A small contrastive image-text model, trained from scratch: 17.5M parameters, soap at rate 0.0018.
Rows from block 5 of the image encoder of a small contrastive image-text model, named by matrix and row number. Rows with one number belong to one neuron. Each number is 500 + 50 x the weight over its row's rms, rounded and kept within 0 to 999. All counts start at 0. Numbers have three digits each.
After each neuron's rows are labels from the 100 images, of 14976, where the neuron reaches its largest size: "top examples" is what is common among them. Only what is clearly more common there than usual is listed. The data: simulated fluorescence microscopy of cells.
# gate: MLP gate (encoder.blocks.5.mlp.gate.weight, 288x96), inputs 0-47
# fc1: MLP up (encoder.blocks.5.mlp.fc1.weight, 288x96), inputs 0-47
# fc2: MLP down (encoder.blocks.5.mlp.fc2.weight, 96x288, transposed), outputs 0-47

gate.223:567418421441446532532525472505438462489530475444515543421429570483491406500608544574538517608483530548495528525440457443553512475521500466579458
fc1.223:462529579577458471461517422512513548485566478502545537508541493570503521490382404441456425546432583534362520537456487509517524503469524523547534
fc2.223:437362603520423511515488480533510498538466623597492487521448569533518516529573501479504477514530435485515541552485473581492452413441537608504501
top examples: smooth cytoplasm; few cells; cells: one or two; red stain

gate.237:521484500500481507506481572541449495466472484525509617444457481501528437456464464434516448502563514445382476451559585415518490359483520537493450
fc1.237:589559556524491423406491487450514516498506555556532490440465611565417582497489561556482457475472504493517497519521528486356497506401454493460553
fc2.237:576470525521566480504493518546457478548471443538449490504394462503526457606474519548493504474578613463490528523460539554453452449493443576533463
top examples: green stain; long thin cells

gate.233:450562476403482476515448508474509531534562543441537541509534436522520504452482522487438597510452524593579468455427449507482377558486454562502484
fc1.233:498426470492456484537424489481470551525521437615450490514460482441572474532602457506508507487484465520505445606446411523514604450511504506569499
fc2.233:558413493522548543496510416500482536509462405544526525522435476436447512527521556580532454437519561570437495523525450480496530416410501580474493
top examples: crowded; cells: ten or more; out of focus; smooth cytoplasm

gate.7:497470504530497465515405469535528495479506423499532509478465415474385427479524464527511515511517563412496501493485477423551440529545550454530382
fc1.7:478467518432459554499422564547524504416441466537530485467490515453482475549455439510484540381502477400556496412438502559509479506587493537615543
fc2.7:559729522525482487599430447513527536457505457363481486525484480502526474505463593379507522499479513406422505434502491427526504512465470529534536
top examples: fragmented nuclei; few cells; cells: one or two

gate.149:556557492499431502479441530546514429555425594422544555417449506440447411467487536516468526528542517434490483468447557492545463487467451489495470
fc1.149:469523519493557521496514509472482509439518454631499500541546489556527548517473482550531514385478550574486468516551487567452596458525504483552555
fc2.149:519304464485485495458510497538500467549440565621530605539470464476473469474502574507528526525571548495495529650488533529554528498473508468530418
top examples: fragmented nuclei

gate.141:533430522530448561433475512407518505518540513454437474501505464523428472504540476418508514468445436375626477547556521597559508534470566654537491
fc1.141:389469482460530432527521509559512599495471517560478485603507460532512528568567553523520579512585539610427511397387476493465487497574484477494495
fc2.141:579468504565516523458515431473539573580435557520533430505330510409420506501434505564416481519528446504534497543576485421485512510420476562530471
top examples: green stain; membrane rim; ring around the nucleus

gate.220:568454582478495440502529498565542521405551541439546624555463518570578494461433570488500496571504617546577466444466570512464534533424535501505434
fc1.220:536545563491502487528437495495543524484526496529584475512519499633535477522506593586495459537445574498507482451508508517404559535510566537567436
fc2.220:529672420465486437492503568480506449489475478491475432518523387430499388466535426505497541550445509533547508559479552490483546483480497512426414
top examples: crowded; cells: ten or more; out of focus; fibres

gate.80:488465538473481508592492613521373469581464547465487521403475465568545628530423486525557456522524446416526508487481553534448461516521567486477486
fc1.80:529558487575581520479485559519545525469500523485495437506568534383361559506516469432443520522494563524472547458563522494551569450484577436348570
fc2.80:469810452444445557509475421504478505540428471500507568496536404494544428513458469501481471446488407523513479430439507519447506476479484522463452
top examples: few cells; cells: one or two

gate.68:576586556500434545550398512521496579372477521450511540516539523402452475499497560566478505553511579604520460444474538453482460488488483481463430
fc1.68:534449529424497432510544476508531509455513549592551512455528553489552489436549500505374566389401514465550506557517555521444487397518555430595496
fc2.68:482427485506458424507471586503560403551505477554525478570537512508411566511455573527575519463501485536490567376519426478509488545476527447607532
top examples: crowded; cells: ten or more; fragmented nuclei; smooth cytoplasm

gate.56:586602512467540475479494533499486419557455526560496472525423482468434442414566515510526483548531575498581393496493477523495439488509508448534464
fc1.56:426491544489455476519459519544378480602459476447449505533461518485511556509516415471547534596520591535494445469503565573504554551492438574453546
fc2.56:489554524555512551519560526523514462448552346478590519503474565415497517532418508448552478507468604486441486446542558515496450533575518544553498
top examples: fragmented nuclei; red stain

gate.2:534489448508524488492468500453517465561508535435429468577556620526569498535481543511519523565450517568562607453527546549464583424535526510456586
fc1.2:487464548469532510532543480551508430410522520446520562566396466585520536470565472476556524442377526466476510515562477578564504530459600495582470
fc2.2:529520419482479478490489514467394542463448503392510396566530525466468329454492360564496543543511480477563570526463551482530514525565520519487453
top examples: crowded; cells: ten or more; ring around the nucleus

gate.267:509468433449523454475517551515439521557468431522527462391430402604613538483538486553633468521517458485483492486516436519485408562500597486519484
fc1.267:491515496428485604372577478520548489428485553478605502434546472536489367479514466501464540536462575531508525467423402511557523564556567413468514
fc2.267:482727493423446572476488440563492506513426478469502585496501476535525483541390471487460466473556473437510489480453560541436505541479485527468384
top examples: crowded; cells: ten or more

gate.248:523539588520511364470491435479453543487547510400417563530466485460512477446580548481550530527496553534434551574415536544516524497504421545426532
fc1.248:416506515524543437448489421453508466486382481527481441441522435466514469645550509455505539437568457439451621478546485450482487527454584458580531
fc2.248:495731553553471422460477482490504517465567460560417538434511390508444345466611494578477487555471548508526544484427451476461467500514460462473469
top examples: fibres; yellow stain

gate.135:489397523438457519426502462473496552470593462461551500498561503533541531554476510492551524555583506570501539526473576575521606558494498591514498
fc1.135:485519583492544451553501598522454393495554589481443595514401559497552488454528546595528463556437555500531453504425451386510447539480457498470528
fc2.135:516279530502543526537530563579464533489550535565505527590451616528501584533481493515496513561557461490510501610562502508530563524491543508575510
top examples: ring around the nucleus; red stain

gate.65:475495559465495483456509518486588514398565463498561374529570625558417456529451547545589504517480529517537554512465545428416533510519402542492514
fc1.65:468567450424547560606515530454478574429471452485485501458491471523507528564471490512568477517574488468556430548445533530557494446413521352491503
fc2.65:505571425481559479448445521456374500471559458423487455511514477507535461462492475571450537536590463446534524421497465575498428438564465393418471
top examples: crowded; cells: ten or more; magenta stain

gate.103:529441575433570488555541494507426556539529530477459539430439479482556539533555559538533522537568458523510498514319552452533472536442506471489496
fc1.103:501480537503534549545527492520474507526462497527486547408536492408491520562566499460455536367509464522558426510390503435511450459455539403435482
fc2.103:468767483425485537532430449483517508563452467463486514479497469502497502460454483498536568420515484566532526503533567479495443548494466469470524
top examples: smooth cytoplasm

gate.4:487507539495476557487456491594552476475429512465517486461484520501509475459506517520529482471580525531587548446426459599503530664487526560442565
fc1.4:469529394501549554516539665492456462431569558567475481491540519545526540540544489532472482481461546581457514508504480548451531464555534551456479
fc2.4:502396429440548567493557573462488523549458529591523544597560519464494468447509599517526462502603550506526465620489457529530563455533525417475511
top examples: fragmented nuclei; red stain

gate.287:536505586520514551490530460577550569454470370519546523446446482460450489441544523475482501559470477484511417502432458584494539559520543475505475
fc1.287:597573455482428434534485547492475527560468493513495458545415529511556482426578466530531485479492532482470490448498512453466401526515441428544515
fc2.287:521512577515593592509463442450522491474416571486408427535452596515476452425525506508549548468573420569541462511583494434430432497404480460493522
top examples: ring around the nucleus

gate.58:557450466459499462536464507479462555476465555509516434538483538498528534484444512506608460609470505534492481467428410492416523542607453537481511
fc1.58:540441483431371455423562559614589515510519453490529591628533445473452469521505445444480489438524564447485499537461564544544475603499486534499596
fc2.58:495433469485472514495537544367496471523425495496519441489512507556561626522479476479501541556456530460485464485514491463528512503474583497467538
top examples: few cells; cells: one or two; yellow stain; bright spots

gate.260:573510518438518550538406429530478566496619547513490515475488522479467444478603491600451468552445450551415457539416481562552473508551424470474495
fc1.260:496409455483577480576559475457465528516438521532532501587452516509589519545525675545518500511510397472530551440442451473435533480489595525539548
fc2.260:511662501411496496447500516584438565422572428440551583385571463524459490474487511539445463519507526472519436491538457550469585499492492455452494
top examples: smooth cytoplasm

gate.104:518479505496517527572460550535477505568584521535487505393553567532500416425573533509514419535511520491611535514389535521539519592518408507507497
fc1.104:471471528508596491398517483505516580566562488513455455558461497622504465430426536556559549467498561602484497516472458480434549513575519500504557
fc2.104:481362513448491496493508631505545473506464499547511565496582466556432564507511534530486542496516464452444494514588522566504530521569459581500508
top examples: fragmented nuclei; yellow stain

gate.275:528513576540495498561494507430533592432388491590524404524528509515519452503519503556461472560517478570431446500497382479580539593502446578516524
fc1.275:482515476484540492474472453428533477616559464521546458460450492482533573538524444510550577596509542539573530495454491422497560436525547468435610
fc2.275:501582519545476443597486535457527524513517495389522556500524504437468480461487544512539528594453518465571481523509493533547516467519529528480502
top examples: fibres

gate.161:528554482516543422565576394465406583514548530531542474487541371500551453493528422460572366509480455491511533531481468528445432624484436521506469
fc1.161:473436478503417471397440537529542498455447475416501499568450630519481553561442576512419541483510507461540515541443469531573467433435545511561488
fc2.161:529443583612490527497507441533538478429500513506536539534491594593498522625471547503541484495496540500499481406553470578474642434472579483543552
top examples: fibres; out of focus

gate.190:526496490562514485501522481502579534620421442601490468476434527516539502504480544424519526457545398530523479538575441494460448427538522495537489
fc1.190:446545414480463556464437614578519433455543533481504419446587506490514447527422418411499550490519505552419480465526532460476539472393494525512469
fc2.190:533331573557421488487553497461462526441502554453594429493497538549494529414530578456594506534547508453439460477613496490467475550448487534594487
top examples: ring around the nucleus; red stain

gate.273:375474438579560456527514475530477521523496432557458556512442356514538556496487521411523474483415513456510560624525397496404512494476497499478549
fc1.273:532503605504542486496442466454449471442542500494485466563513563520581522421527448479512481417435573501486505519539583479517453489449572459457540
fc2.273:546650525488493517488519543429451515415512442466456468334546464513500376503549388484477532467420507495537451482470518499390469417491523501445429
top examples: few cells; cells: one or two; membrane rim; cyan stain

gate.1:498549515439497545527402470556455516518563516535466521494450478655441488419555534458522529493493524573428474611551468485532506570497457449547458
fc1.1:413602514414451456565493510495477445459558543496567522583453441554519524530436569426531506502537439463481517551457508501505504619497539575452485
fc2.1:607557530427510419430546448482493483446541430433466545532439518515472467515466475552476503434427428578487429472537425555489391518420530437500504
top examples: crowded; cells: ten or more; fibres; magenta stain

gate.100:451451537496512597506498469426434522520584508526367616529529484453523457474524450409522442499455509523441467506492519541509458576454533505508459
fc1.100:479480407484480519594340564512453463503493551571511486523495567510471516562409538540473533515562502467476531536533526527495518589550421561422529
fc2.100:570514439433488467475522492436488474506484548453515507499536563473513459462560364496493482550545580530499464488559391494513445560443451481407434
top examples: fibres

gate.276:495460474473411559533495575666490490498510559511497543433505457492517548490501543520402592495463569450475509450474523599466434472520550549479485
fc1.276:471568518440553485508578619545500447425490519447478470505476499446521542411485602462491558471447497401466540469510485512513481434588425536533530
fc2.276:494513507506538544525489550512539476490485499490495501608574576576581439455547435564522421454465444575572475456503465398521433485577472465466530
top examples: fragmented nuclei; long thin cells

gate.222:448533542529450520495587433539520398490535575526569483484518477555509496491533495527540607461432443546559438566516552524567481426462533497490574
fc1.222:553542439402504452555493477572505537445518540536478488482579460537535523465574489416424595480554525560578427528492548468520471440472516474416533
fc2.222:463566540466556482412451495546445446404525506476513526468482523519537434541489504609450561544519401454528540428501434511515513576483501534530406
top examples: ring around the nucleus

gate.89:543481441533516494520510527557453511533464465515518519409426474544482427556523507540517430605612411514475465466495498475546513551477490535450400
fc1.89:580483434501496555508512534537531437493459583420406470544545535404426466507521488621546479556509507516544569447509493493585531455546418524461497
fc2.89:557702458487549513515554422442445466461512464414531521488489455574523460450572434520512429526427506457535444545524511446517485502571502493429545
top examples: smooth cytoplasm; few cells; cells: one or two; red stain

gate.214:606477571376520510546591444467459528485585493431443480469475600430496476553614534569513500601517412518558452506422478498511570536576440496492558
fc1.214:541471399494473487556517448522549442542431609538540524456518482402512482618515589426476516454559421471508521474516422468432473454534546490481478
fc2.214:538756441478452520472468446474475563524540466495548425477486467499486365524457452545433458455483482520575478472465581465488546494507495435470460
top examples: smooth cytoplasm

gate.74:494508489560519493471494647530526517457388554483526455598549487503496492436462430502474534461565536443517424525410524491570385570529502515568483
fc1.74:525493440394466478512542554499479438480410484581551462541532404483471530358490446496450529453566511365544450539495465483476419538565487465520457
fc2.74:560637544490483507478456473438439575441469483426475405449483552616506466513486486452474478516459478520601533490450461423440538498455532536474491
top examples: fragmented nuclei; long thin cells